From a checkpoint of a small image classifier.
Training: 40000 steps, batches of 128.
Rows from expert 2 of block 7, named by matrix and row number. Rows with one number belong to one neuron. Each number is 128 + 24 x the weight over its row's rms, rounded and kept within 0 to 255. All counts start at 0. Numbers have three digits each. After the name is the row's rms in percent of the matrix's.
# up: expert up (model.blocks.7.mlp.up, 16x256x256), inputs 0-63
# down: expert down (model.blocks.7.mlp.down, 16x256x256, transposed), outputs 0-63
up.101 103:143127132127126113114117118156093077150081163130092110149107099161154101102122128181104118160159150114122121108136122127095118136100113141150147110109136096108105096196131128121113140149140121
up.102 103:142132136128118112110115115154093072152081153117095111156112101163150091108126132178101123160153147110122113098134131125094117129098109136141148115108134098105100094194126129130115141151141119
up.103 102:097087064109109155144121147114163161129134083131121136170174125093140187167130161150106134128117110116165150208110145141107093118136143109138134157148106156136114143053147143143139123122124127
up.104 097:155132113125153122154118129109106150128146132093181123132097120152115110123147134131167140150117112141086113141131138125092142100138076121099095144131135134149124101112114153128100104154129109
up.105 098:153125102121141184121112114100132134108143131078109134139145106134115111129200105106157147154133130122095166120102127115102127142130076127162133127162157154108112148113126143106123084128135127
up.106 095:148128137116139118131131125088073105145108134117170122133100122157137127138097129118169122160132104142088115140132144097086141091149112110083088129154124119120144102119153150102112105136124105
up.107 103:157115096141162178120126117094108124116144123064146141127132101147118097129191118109135141169117130127079143128115139103076143121147068131138116130155146151102105126107137154107120068149128147
up.108 101:098085066109109161154116151117166159126128103132122133156174130093144177165122163154105138133114115113165144212109148136102095124142142112141127151153098151124114138053143141129146127112123118
up.109 102:111088062108098139143129152120169153126131082131112128161174116092139196161124149146110140118112108124146158209105138135126099106123137110122134155162109159141122139064141154140140125111128122
up.110 105:133136117135109112091152125155147141103150149141143114150127144140107102129107116155158136097111112144110121164139100093167121168109153081115146147104154143147154096151088078158144140116085117
up.111 109:102154192124130113136161131137176136128159107156108147096105131128156133158110111099127132111082130089119170129158117126163118154159164097099126158131112109145144154154126106134141174078100166
up.112 097:155140115114137151111119127104117153105147141097168134131126105138113104137183130141156148160110128145102145119107121123100139128130076127122108138133140145141111143127100150147119098129137092
up.113 099:148130136138121127111113120167088075166093160124090121155100102171149095108126142171089119156159147110132132119137122126110117142099109142150158121110134093111090102189120121119114126155149130
up.114 094:123123188151086123116130124133140151152159104152164124125135121125134141180099108093092170116126130125111137120143082119116124127146168124111118170111133074157133106128133116134129146168165144
up.115 097:158119102129150174122122127092117151109147122078151143135130121146114101131199127121155146154120122125087145115118128117099143128143064118120114138158158143110099133105123165121112084149132113
up.116 103:143131135123125114109118117155093072152082154125094117157111102164151105097129128184104122153165146113122119098139130128097117129101113138148147112098133095110096090197130134127113141146139124
up.117 110:147100125147136141085122168163098113125078157140101104093108126153148127090109167161111129144152176127077134072107105112105119101109129163126134132109122101079120096150126150110139111136139100
up.118 106:104150192136132119146158144136169144132150104167101140091107117129150127172116110095119126102086132089120176131156126146164121150157170100103130158137117102135138158145122104123145174082105165
up.119 091:156098100135160161141116124080110150121131128104161137139093114150129103153121126112155142139137124129111124133130156124087129111123092115091122137154159134136125115080128179124122087151120115
up.120 096:157125100139151181129116121100123140108152130074138140136129118146109097123201113103149144157118124118088144115118135118088134135141064120134117142154163142110112139108133166115127085142130121
up.121 095:153137117130138176131123095088112100123133145061107138126124122128120097146193123108146138171142120127103170160099114087079146133141080134154145125151127149078075116126137135098109070121136150
up.122 108:105136185126149134162114142116165134125131120170088135083112129111135136153122095112112136113087132105131148130131106159162110132178170087120113149123134093148147152111107100145146177091116155
up.123 107:104152191125127113135159134128175134127154111157111142093105121125147129164109114098123136105086129091114174126156124140161116155158167094101119164132121102144143149145129105130139179080109165
up.124 087:110097086092106154142116152105131153113135124131181097172150125133079121147101149182129133098108124116154125096161135173095114086118168129104124133118106134108113147056163103124107116145140095
up.125 099:111092093124130139136111154128120157142087091129129106129142112126150141149134178143091146124124138118121100136086119134081094137121128122116116158128095133082129141079128168130152132154129080
up.126 098:140115153133123121118112125132104106166092172140090130123106092148157106114126112151108137149158158122107117120137119137101106138102118158137148112135136088115097106196116117139119145152133133
up.127 098:148133104106135106124114131123103147122157147118188116139137112143102112125148129145157140150105120157108129121138103142118126133121086135105115150102128124163119142122093105156125115133125082
up.128 094:124130165121114111126135152131163134112132143178086154083109112129147136151133113118121129120125131110125149161176103153170111140143175115130133161135124108158100160165125052115155179106113142
up.129 092:154127102116150153123116128101102154115146133098166134135129113143115110129171130129164146154113127146089139124117129126093142120138080130117096134140150141136103134118110149139107085136126096
up.130 102:149128094136157174126114125101111132118139117062150132122130121159111093126196128118138149158119129126080141128107137107078153110163072126129111140168153143118116123102133169097125083160131150
up.131 092:160127094128126160099127111111112072102135138094123125134139113142113079127180117101142110170140143107126165141155092110071146113142094138146151139137120154073084117157114158123120081122133127
up.132 104:139133136126124112115113116157095072145081154120095109153111103163153091106131133180101122160155145114118119100133131120092116130093111136143147118110131092103104092197126128127115141150140118
up.133 110:109140189135131133155155134129166143134154091163099136087104122129135132159110113095134134107087141088127175116157119141167118152159169091106133153135114095130147158129122103125135179091098168
up.134 095:128107114138140182137134136104147152131122106115172098110099123146105142163085170157115131139105105128138121127129155120090127073171150126070115135138115112089147112064137139093109110141137156
up.135 103:095093065118105142139119154120168168130125080138121137160181121096133187165124161146107130128115111117154133214115148128113100111134141116129126148151110156131114129056152144133145123110131126
up.136 107:102146186122126104123168135137181131131159115154112147098106124127157134156102110104119144112094125096119164132165127124164122156159157100098127164135122105148145153163129102139137168079104165
up.137 085:174153107148111149127141085127120075122100149079082130158115118146130060111173123131133136168134167119117142148123111104084128122104100130136158133126116132072062096186099139120114099137144126
up.138 095:151133115119149128138115129101115156118147133088188133132111114149116102121166130135159134157101123147085130128131127126090146114132075125109105143133134137148109130117101161137102101138125103
up.139 100:140108152139102125110113120116125118174102179143096128122114085137164117119128102129109135142164165118098121127132117140124097147103134168123129124121133091140099102192133107156132156144136135
up.140 097:151114141128135116103121129142092094151083172132093114146111101162163105103118119164109130153167154115117120113137126129102116143106107140143149104124132098107094092198124128126117137148134123
up.141 098:147122146131137112112118125142098094160084171131089119141109096152158107108122116163108134152169153117120121115140124132105115138108113142147151100121137097114100099198127127120110143151137128
up.142 093:159126123138129179130120082098125075107125138054116141139121128136119082133192136127143130181117131125116165156099113093063150120126075126150156135129120162083068106141132145115106096123132152
up.143 098:157130100138149178133118121094117137109151128070140141137130124148104094121207115107153142161115125120087141116119132117092136132145064123141113141150156147109115132108135161113127088144131124
up.144 097:154133101128141181130106115093142114107138145075121137135130125146116097125178119094152139167131130109081147134112128113081147133139077122144126119163151150089106132112142163115114082132124124
up.145 103:100085068107119158151121150125154164130121081129123132149174133106147170159125157145100139134113107113161140201102147138101100129144143105135128147147099146117116131054146157134144122118121116
up.146 103:100092069113116154146114153121157166122126100132130127138190140105153169144123167138097155136119109116147127194105143144093088128151136119123125145160090141107103127055143146126147135128130106
up.147 097:141104090143143195126116129094138115140140103070145143121116119170109103138183157127130147148142129103095143130096155106084144102165089112107138162171156127098091105082136179101110066163141173
up.148 092:168135113126113177137108095106109089125132143054117128138127121142120079127185121114143125179130137112113156152122107093065162132140091132148154135134122134069074107134136148125110088123127143
up.149 098:154138114127148116156123127109105145136142131088192128131096114147115108123139143134163131156113110143086118145135138120089145094145075117102085144133124131155127098114114147122111112157126115
up.150 100:151149122135153107162120130119098148145142136106192130125090118143132117116116153129152120144120118140092103147137159126105134085153090117097074147130117140169147087122110131126120123171121130
up.151 106:106148190133132110137162145134166140132146111167103138093105118123154131170112113095116128099089133091119170130155123149162124146155168099101124162136114097143136155154121099127141172080113165
up.152 110:125127130140114100112168135165160148117184118125145133122136154151134135140108113136112141094091116118133121130162105102154128171118142103091158173123139129134144127143099077141118151124109137
up.153 112:115142185129134119145164126135169135132162098155107153094110132128150132170112112090123140111085132086120173124159117130164128158162148091103128155127118109138151147147130108134140177089096164
up.154 099:150117137127132116108114123152091086156083168131088115154113098161159103101127121172105130155166153112124122113141119131102115139105106141148152108115133099108098091198125131123110136148143123
up.155 104:141135141129124118112110113152094079145079145114099109154110105169145088108133132179098126155149142110116115098132132122089115130093114137145150117113128096100105092194124129129117142154137120
up.156 106:107147188131132109138169138134175136130155114157107145097105128122153128159110113101121133104090126090113166136153121138161123155159161088101120160131117099148141154152125099132135180078104166
up.157 099:141132112096130113119118131118128154116143156123177126133139103157102109139155121143148139145105120165115131116122109124124123136123097125110127148112137144156127148126081112159127112115143086
up.158 093:152105116146156139139119122079108139145132130111178134113071111149126106139112167108135113165134111118100113124127180114080122104137094105095109150158139120123137098091136186120131106173104130
up.159 108:106151193137133118144152140131167145128145106166104138089104115120144129171120112095119122100085134090121183129153124147161119151158169094106125155130122099136133156140116104119144174090112165
up.160 102:150134115112135144121107135117134142119144153136137132156138119128119118111155115112156151139127134142075151115115114142109114154103085143145113122132170152152132169109106128158128092128161093
up.161 101:148135100119130177123132113112143117107129145062093127140139107135124106120185085109147132166149138128092158143089116093102124145132081125160150116144139164091101127124136130102117074119138140
up.162 089:163137115140141138146106118109109154126147139070178134133115110151122094115177137118157139158110131133083130139127133126082143122146060111125100157131127134138124112109113159117126096156124127
up.163 105:141139133128119113114113113152091075148086151120094115157109106166150092104134133186102121157157144110113113097135126123092115129097111137145148122110137094103101089194126128130114137149139120
up.164 098:155140117127154124153120130106103148134143133085183129133094119148117106124147132135166138154119110144089116145134144122090148098143078125101090147134130136148124096110120151121099104157131114
up.165 102:105097137124111151157123147132163166139154103152114116096158149118119160148093149111122175131107143072143140100102120148124111130146179098140109153116091095110134167066132135134145177140103121
up.166 112:107145178124125103124164129141178122132161111143118145100107131139157132159098106101117142111086124094125167126168121112161120163151146110096129157135131118135143140166135108137133170087106160
up.167 098:152142123137116165107132097100125081111149161047115152146139130143104085117185110110136136167138150120102171140130123095077137117132081121143160144130121139062068114147126143123109087141125149
up.168 097:158125110139163174132120123101112145110152126062151142138127113145114098123206120106149139161119120121090140118118138114089138130144057124133108144148159140115113131100131165108127090149130123
up.169 104:149111176130109116130110132152123118139099162175078140085106106119127120135123105119111151114150158106134146146148116137147095132111155137149121140139148116129096134162138078136147149147139136
up.170 094:158134110140153127150122128109103151135145129093183122139106119143121103122149142123163135150115114140081116141134143123091148101141080120103084144137141134150132108109121153119112102158130119
up.171 096:156135113121139140133109122104112151128152132090186142133108114141111093126166136143163140159104127148090132135128116128091145109135073127103107153136130134148110123115097160143108103134126106
up.172 108:107155194132123118137161142128171142130149111158110140092107121123149132164105113094122137099086135090116170128151118144166116151160168097102116164134118098139135152140124102124137179080110165
up.173 106:104133182130123135158143136124161149136149085165099139084115126116133132163107126089128138109085151090127188105154112142153116145170172090113119148131119094137129163100128102130147183091111159
up.174 096:158132111127149130146119126101108148133145132089181130136098117148112102127151136136167138156117113144085121141130141125091152098139076125099095146141136135147121102110114154121102102153129113
up.175 102:143133135125125113107112116151093072144081154122094114156115103167152102099131130183102123155163145110117118099137129128095115129098111139149146117104134094109100090198128133127113144147137120
up.176 111:146135111102136105109118147125119133103135165135156113149124104143109114104137117114159148123130119144080125128126103149113124158111105165128099096123157144160142166127103137137123116145150076
up.177 107:105151192133127110137164142133174133134156114159108144097103125126150131165109112100123133109088131092117166128154123138161123150160165093101119161135115097147142155149129103133136178076111165
up.178 096:157131112126150128149114129103110152132150129095182131133095118158116104126152136135162141153109119141080117139130144125094144103137071123100098149135133132148119110112111158123101105152127106
up.179 100:139123128125122119119114118167086062143083153120093105145110107162150102094113122187101117159157147112124120096121134126099130122096120135147143130101129100110103087191122137135106143144146125
up.180 111:104154196123130108137158133132177138124162108152108142101103129122145137160104107100130143111095132090125164127167122124163118154162160098099132154133116100139157159149129108135135173086100166
up.181 105:106143188132132103127168135138176134136159126157109143103106129123160132154106113112124141110101120098113153134151121136167129160162163092098123163133123101159146157167130096139128178069098164
up.182 085:154102105137157135116124119106108113123118122097162124142099105171117082142120140101137089177144089117125113145133165104095169100135112095103128140139115131091123108094134179113127086158124138
up.183 100:141107144141117120112107125127110096163092172143085134113110098139159121113128116137105136144162168128078121115127119132113106134105121164133137124115127082128102093196122120152128163135131127
up.184 096:156144116132153125154116131108104149138142133085183124139097121146121108119147135132165138153121109141082119142134141122090148100146072120100090150135127134149130098109119153120110104162126118
up.185 104:140113144147118121115128127123138108175103163136091137104120099138157112144122113131099143139154173118090116129135121127124109154106129163127131125125129084132112109195131095161130180141134127
up.186 100:148144125127117119114123111154099074149093144111093110163109103163136089109134141175101115153148144108115122099130139124091119137096120130137152129105120095094096098197122128132116133155142119
up.187 098:155123105122130179118111118102142108114136138065098124136142119128122108126185101109151134171136133120084161126104121101094130138138085122150137128146144159085097133115140131115110080126146137
up.188 101:134117150150121112121110121133137098163090176148082137105104095128145111130132111138108136131153157134099109145146124137127102135107123166139139116131141098141101106203135090151120170141138132
up.189 098:154147116120132153120108115107112154115152133085171144131118114139105098137188145152154153167101125147104144118118118122098142120132065127119121153134129133146107146123088149145121109130123100
up.190 096:156140118128147121149111130110106153135139135087186128132093118150117104119148136135165139159111120146081118145133136124092146098137076128099093147137127137150119102114111154129103106155131112
up.191 106:098147192132132123154156141132165143129143099169102142085108118125145129173123112100126120101087131089126176129152128151163121152167170099109129152134116101134135157141123107124139176082102163
up.192 097:112095091115118146125095150125150171119136123130145133145153137124150166121123163142109153136121139100126103144099142159097091121135136127126102155148093136097122135070136158114155137140127080
up.193 094:118133173130126123140132149142160129102136133177088156077112129129146137157136113114123120116119135094124155159155108149165102154143170101125131154135123114147109166158118066117159182094108148
up.194 099:125115118153101102097136142151155120109150143149114126129106141120138123102103094161155132087121111112127107187148086115159115176131149113112142135152126113184129143194135067127130156078063130
up.195 101:148127141127131105120108128142098084149077161123092116141116105162154088128137128166109127148153158121110114107133124123089116127097098152150149110121125089099114102196122124130113148150134123
up.196 102:142135128123120116109113118157091074152087149122091115162111109169147096106127126182100115160158150114116118095138128130093122126096110134141146122105131092100100086197130132136110135148145123
up.197 094:156125109134154166126121128098111158105150129077155139138131115139118104126190127122158144154120121136091143122119120121102141128141067123127100137145160139129110131104120164122122087147132108
up.198 095:157122103132153171124116129095113163118145122074157141141124116148112099128192131117151142153121123127088140117124135120085144125144064122116108148154160142117102130099123175119115085152127115
down.101 123:115162155143138129112111123133146092129123123161084107152112104074088094131127138159141115147138133101096137077151089172144097129095158141131086084134110106170134145151157146105121149156124129
down.102 132:110156157144131125106111130134153092131123121166082110160109108077082099134129132165142117146138135102091135082156091169146104130091155145134089087130111101167130146157153151104118156154124130
down.103 127:143081094104118153121128137127093133109111133091185144184131139166155181140128106154135099127140109117116130168086122127115099099151117137126163180121108165090156127096103102138126124172105131
down.104 098:149142127131178122096115111131174120155119148097087136154125147155155144154148120132104142138143160166132125147114162107136179105097115147132173142119117139080096129168123139157155156098144115
down.105 086:148192155131184098089147153122182074160136142156094145153162147135105141130128098161122141122147174122118107126123137136134151103098143120105178124115131133091083144169132142148121158108105126
down.106 079:143158142116154129086131114149163127184107135124095138169113143139135143168131112147114148121145160140122126151118158140149157113098108145121159132152128119103082154171138127160145147107144090
down.107 091:136176148135165096094135145110182093167132135139073154154134136141107127133138072152114141113140172137116116132110147155143159116094131113110187114105110111084080148173127117167125146107123112
down.108 133:149082092104118149120127143127089137100115138096184147180134137161156179127122111155140103123144105114115130171088122118119095095156111129131163181123109162098156123094098095140123126176106134
down.109 109:139073093106120141125111138114092144105123127099186134184128133162150183136125107157135105134153109120101128174099109130111104090146123131134166174122108160096156135101095101125117124174116134
down.110 088:154144137119177135162126119149136139107122143127112129087155121153154091148146177091113125130125141157165102115114145079129164141135120120117130148118150149120115134118139139122170126106146126
down.111 116:103114164104116127162115116099081130112135099110175116076121117120128115129112159093151100094128097149162124092156121103108094129151131103085090115145135151163159115097134124102145103165133144
down.112 090:149137137119182113104109123116166109132134154118116140139158155154165122146143116121093131115131158155146116138113152118149162085116113141115163136114143148093102135162112144145140159101112139
down.113 096:136163156149114154117103151145159085135113140160089131157099104084086099137138143168158114150150150107105125076147079152158112125105154144134118086149101118172138144157148146109127146161121124
down.114 068:115106131115154114147102153136089117129125090126168086111134170134123140110124136127150078127104120117142083134120149106129071154163084113159132134151141166175129145099141122104116129146137147
down.115 091:153154148123191091092112137116175098157130132133104146158153157156142120145143098144109142120142168150125114146113150127148156092092125124115173121120125134094086134176105129162129154100112135
down.116 125:115158157141135131108111126135148093125124122163087110155115111074087097133126137160146113147135135100093135082153087170147098131094154141133087090131108109168135146152152146103120152159126126
down.117 100:101130110131124112132125135097104111117139128153148103158128115109114129131123128164130103138162093097085112113149072156146077102118142160104115123130100159154160147125122124135103111156132152
down.118 105:103121157106118132148112126099078126110131090110168110085115143127127108133108151102154097094114108133152143103149111104105086140144127120083091115143133151158160109110138127097149110177134131
down.119 067:153150114116181099081103112116161100150128124097095138172135157148171131163139114140128147134146161155116160157121133125138156065103134161131160137128112130088097138171130114168155161120147111
down.120 083:147167152126192101083112141116180080164136139145096139150148160139126124133141079158117139126132166141114113138112149136135155107090129123117179116124135128095083140173116141161128158107116109
down.121 079:134195148120156101088135162130171086142137113149069157151144132129097141161132083154137160105155169116135125112110125155154138106093153105109166115123123130093080142167149137162108164112114099
down.122 107:125110152093117157137108106101088114105144108106174099094119151123123134134112132120153090091115112138143141117149099108098097132135139129093095121147125161162169089118157118105148109172122145
down.123 114:108110164102116130157111117098081131113140100111177110080121126121126113120107157098155097092121100137159131094148115100109090129151133115087089114145140152161161114099135121101146105174132138
down.124 071:117099102083146155119113111114120145107098137103186143154128142169177135141104095126155102125157119149153163168126137120116127094170110156166178166124150145118130147128096117164147110134143117
down.125 087:129092084111130121134118157103093145095107123122189118158133137130147169136123119160132089135155106111119120141114097124127096090155126138127146158128083154133138143117117086140132114187111160
down.126 089:099175152137139135132120126130132097133107134152099110134123084072083099142131146147148107139140134097102122067160087166140101134111149152127103101117101119167145146136153129128136122168131118
down.127 092:153118113096193123127102104119153132117136144117123136137160152174180117149135135119093136127145144157149106152119164118127158106132125145126164152119164163098110134135100152137134125106126131
down.128 078:111144161116145158130108128125097113130126099136135111097117121108089102141112157116174090121132135132136146073163112116106100153129134119085087105134135149159161109136165135100176123174137125
down.129 084:147139139115191096100107122109161120144127136119110134139157159157163127158148113123101136111141155156140109145123156112140160087109120137124167135122135150099096128169102133153142150111119130
down.130 095:139166142135162093097141148104188105161133136125075162159129146142113132137140079148111141114143167140115112148103150142145157113092130115118187121100109106082076141174120102167131152106130117
down.131 070:157162145102139095116145153115166091142130087167094157135149122130101126142135094177131136104178143130144132103117132145159108066087165089116159120132123140107105144146163103162109162134105096
down.132 135:109157154145135123105112130132150095130122121165085106158113109076085096133125132164141120148137136102090136081157090169148101132091156146131086086131112103169130147156154150102116154150122134
down.133 108:113114156093118133151113120098074114104134103101175112091126135130143120128113148095156093093112102140158132116139108106100092130153141123079089130149138157157163111100136113110149109177130146
down.134 090:140106112111115146112138116117146139124119143092132142169110133153188182172126093130129124108145132149121114149112143118135145105142100153144191157116109144086114163132112091183140145124164123
down.135 133:145075094105117139120132146119095143112121131096185146181134133164153183129126109156131101121140106120111117175086132118129099097150115124123157180120107166097154125093100092131116131168105129
down.136 114:104112166109117128159117118104082133117141101110175115076121116119129112126112161092146103095125093148161123089147117099111094131151133107088089115140140146157160122098132116102147098163136137
down.137 065:157200152125136103109119163137159063115127116151065150149135106084078119150130089155156135134160155112145130084121096155168105100084163131111127103133126129139096146147149120146088165154127118
down.138 086:143127135125180106108113113117168118144132151100104141140138152161159146148144122122095135118145149164146117141109165112142166094108114142119168133113125151086104127163117139159149150103131125
down.139 084:099171142133154126120129115125115097140106124148106116131127091083074111136127142139150101139140127115106132067149084162140107139117129146128104112104114118161144145131161125122143110180132124
down.140 101:103160156138135136112115125130137098130116129155093108146119099076089101122129140155151109145136124094095133075153077172148098124106151145132095096130101116176145143140150130118130138166121129
down.141 104:104163158139137134119114127131142092126115128156088104142117096073094099128123143150147109149134130095097129073153082162143101122104155142135094094128103112173143140140152135117127137160121121
down.142 076:144200146120152104102125150121184077134131120146052158148134107124094133152126081152136153113148172119135131104110125157155137098087148123112163112113122137101092152162152134148101153123127102
down.143 088:146164155131190097087117142115181084165136139148097144156148151140118127135138082161110142126135169139117108134117149138142156110085125120109181119127134121095081139176118145159126165103117118
down.144 079:153173154124181091086130146149169080175131127159089144165144152132108139143130094173120140124144166126112110136116137157156140106091147115092174126116128116088087151161122138160118151099111118
down.145 130:140082094104122142120119143118085137102109132097193145179123136150147182130119110157144100126139103108114124162098117126119089094150114134126154174134100157108153127098104093140124122177114131
down.146 134:131073088099109143134129146122081142092111136098195134167129136152159174122123117147142093122144098112126123168101115123117089096161114130128152171119108156112160128087100096140122119176113131
down.147 080:145161126132132092096148145125177102148115117120082145157119133157132139140142060142130121115146162150125127157100142148144149086101132118133209123103099112080095144166127088168141141115127103
down.148 076:145186155124147101092139147126175084138137102153068161160143120108091150167122079167135144120162164116126125104122124160146122091087150117114151114128128133100094143163148140151108167123122104
down.149 102:151146122127171130105124114133174125158109153095086138152117141158154148151149116128102139136141163161133122149105162107141181103097110140126179145120118134083092124161125133157151152100141118
down.150 112:146150135139155146090118120123185123160105156103071134155101137159137149131140110140100138144138178158126114131108168107141184112094104137132177137127112118085097128171130135152145152097143116
down.151 109:103121156111118136149115117100077130113135087112171112083117140125122105131113155098154100095115103135152146101152112105111089137145131117087089112142137148160159109109139123099150106177136130
down.152 106:130115143130124120166133143142107128109139123103155120074126123140152091139128156076143109101101113152183095098127142093125113130169105102110116146120121153125149113091126128139153127123126129
down.153 119:107110155106116125157111125095077130110135096102170114081128123120129125123118156089148097087119093149162121102140121106108091131158126104085098116149137155159162108096128120107142108169131145
down.154 106:110156154140142139111111126130143092129122131161089109152116103078092097120125140160153111150137130095096133081159077168149101123103150143135096093138099112173144145144150137113128143163125131
down.155 129:112156153144127127105109131137152094129117118163085114166108110075084103140132130168139123145136135102088140086151088167145104129091154142135093088131113106169130146157155148102121156155129128
down.156 113:109118165107119132156114117101077134113135094113173115074120125122126108127108162094150099095121099137159132093154118102113093132149136111085087110143136148160158112102139127102146101167135140
down.157 095:155127133104194109126115117125147131113142149124135144127169155163186110145131134118091123112133142140162115150116158118142145084141122132106151147123171157101111134131106141132135142102126140
down.158 073:153143108121140139079130111144166105155113140099088128171108138153161140162142102153123134136130164146110152155104133126139143086091123168122162138127101121083096131167139112177162141122152106
down.159 108:106113166104115133149113123101080125107135093106170110086117138122125108128113153101156098090114103132155147107148112105110089136146131116081090111148136154160158103106142126099146111177130137
down.160 104:179143139108189122103116116135163109137135134151112132152170162158157135138110133136095128142139172145127111147104144106130160105111134157129157144129169158110097139159115170121137130109114139
down.161 085:150202144136180104095150154132169074149142136159085151150146127141094145134132092163141138106128174116120116115116135135147142086092137107117173116126128132095081147171129136150113150120134126
down.162 078:131155133124192090104117108098173097140132140116087147144137149142134144137150103144092130120139157167137116132108158126156161101088124118110179126124117148084082131168121132157130158109130125
down.163 132:115156153143134127105111132130151095128123117167087112164117116074084099133127131167137119149142131101090141087153091173143100130088156141130089085131115104167130149152152149098113155151123133
down.164 099:149144125134175123098124113135175119158112151096085138153123142154154148155151116131102142132143165164133125148107162110136183106096115141128178141123117130082093126168123138157154158099142117
down.165 110:099086113069106122135130122089073131096135104104206126136136152132162147141100111137143096103132093134126115153131112110107071116167119160108118151140147148145149126087107110144135105176127158
down.166 121:107107162108114117163113121110078125119141108109179112077128111119132115129115165088156110096120093153168113089140125102110092135159135111094090119137139150155154118094124108109141099158131141
down.167 082:140181145140144105095130165121175083139139110148071163158141122116091121162128084170148152113161157115127119104111115153157127104084156107130147110126120121103092149168145121153117162125116111
down.168 089:143163145127196094090113139108182083163134136145095141152149154140125123136142080156102140121133165146119111134110150137141160113087119115118176116119126126088085136179116139160120159104121112
down.169 077:130151172118145162127112126132094099127119107153142110113130123087076114157132142140164103120145132112113169070149097129119095135121137152089089103135117139146147117134159119119160119188120127
down.170 092:149145128132184121094118112125177119162109146107081136150128147157148141148146108136104139130142170166125117149107165114137179101089119147126177138125120132085094129166118138158153150105141111
down.171 088:141132128114184105113115108117165120134128149100108149147150148164167146153149130121086137126143152167152120143116165112142169093106117134122173142113130153087092124159117135157146151106129127
down.172 114:110112158106118129152112120099076131110139089110180113081123132122127112123107155100154098097116099133155140099148113110109084134150135122083085110145141153165160113102137122104150106176136135
down.173 105:123109156100115140147110124097074111103130099100184110102118152129147119128111142109160084098116097131145133127136102104106085138150131125085085133152139157165166113101134111107154111184128145
down.174 093:146145127129178116098121114131176121154115148096082135151129145159155146156151119131104139132144163162137127151107161110139180099096115143125176141120117132081090128167124136156154155103137115
down.175 125:115156155140131129106111128134149093125123118161087108159114114075088097132127136162142117144131134102093137085150086171145098131092151146137088089130109107169136147150155144101119153157129128
down.176 129:168133121111188132104122111127155130139115134146102120158157152160155131136108130138100145147145165139123124147108153104133167114110123152138162152127164165099093143159113159136155133098132123
down.177 116:105116164105117133155115115096081131113137094111174112076118128119125112126110159096151098094119100141158132093152116107107094135148136114085088113142139148161159115102134122099148099170136139
down.178 089:148139131125179117101114109128174120152124148098086139152132149155156145150154119135101139132141159172137129149106163101140176095097116145126174139120117142079097124166119135157153154100141116
down.179 116:121155152149125117103107133124150096126132130160087115165103101080078105127133134166138116151142128113095116082158093177143108122090163147129088086131115111166134154164158149096104158148131130
down.180 125:102107165105111131161114113102079133109143105111172111077125117121124124122114158095149097092125096148162122091151118109107096131154136104088092117145136156158163116098127115104151104171136143
down.181 112:107126172109118136162115113104085132115130094116167115069113119123124109132108167094152104095126102145158126081153118100111105132148135104090089110133136145154158116107140124104150100160134140
down.182 065:121145137100126104087137113140162096144146114111091131165114128130143146148153083170125147128149150133122117123145145147151136092087126153102161107128075121082107158159133117159122138124144103
down.183 086:089174131134154124120130124116126096141113126158103109136138083083079101136122140136142104140147126109097125066156091163136101130110144151126097114099112120160151150134156116131133111162124127
down.184 098:149148122133176124096122108133177118161112149099081141155120143155150145151150114133102138132143168164134123146107162111135183110091117139126179141129115131081098131169121140152154157099141117
down.185 078:095163132127155126119134144128113090145108122157095116126120092084080100136123159123157091134141127108107125068152091150154106135116132158120102118090124121158136134126147116141169108178134134
down.186 111:119158154139127130114107134145158083126123118167080123162104110079084108141139137167148116151135139100098134091150085168145099120091162134137102089135117109168123151157148153105122158155128128
down.187 083:153198153136179101096159153136169073160132139157094146161153142126099142141118103164137139116150172118115116124123138149142146097104148121109174123123128132085085152165139137154119156115108122
down.188 082:098170150140158129127125119129126099144105121155087126125124089081066101156127152132145107128149132118104134053150094159133095135110132152119098100088116115141136133140159123132166123167126117
down.189 089:141130133110183110115111113111168118120139156108114149139159146163169132149147123120084136119139151166157120146111163113148166086115113124116170141102136157090101129155115136154140153109116133
down.190 094:150142128132176119104121111129175120156118152094089141151124143158156150154150117128100136128142164168139129149106165110139178097095112137122178141117118137080092122161124135153155152103141115
down.191 101:101122164097120136141113128099084129103131092111166110087119142129129110131115147103157098097110110136151147111146106104103092137141133124081092118146135151160155105112139128097154114176129136
down.192 108:118084088104105116146124147093084141095124131107194120147122123149152164115127106148135105132159089119120121167113122132119093084163117133141152160125117154122141126092110102137121102167113157
down.193 081:109141161111138149140111124117086118108120092134155105089120132120102103141111152117170091107127130128140146092165117112105099149133136124080097106137129153159156104137156131094156126178141126
down.194 068:119167168118175110159130094102128135119117095135118124092134090088080085133145161101128135142105144159144108072153134129135130103114138115130085102091146130150105122132141158094156136119158134
down.195 116:092154145148136126115125128132142097132122121157085099150113107075089097130128134157139116140136126105097126078158079165144096128104147159134096094130110102173138143142148134118130140153127136
down.196 126:110156152142139125102113132133149092124123119165087113165117115077088100134126134165141117151142132100094135085152086172141097132091157146135090086134118107166128150153152147103118159154121131
down.197 089:152153155123191096092105129101172103162130138132103139147152155148141126139142104137098131123140163156131106138119156122143161099088117128116170122128128135094090129174108137158127156102116127
down.198 084:153151142120191092091108128110180095156132133126096145154149157151144122141146092142100137121138163158119112151111150130142156093091121120114176120114125133090090124171106122169124152108121123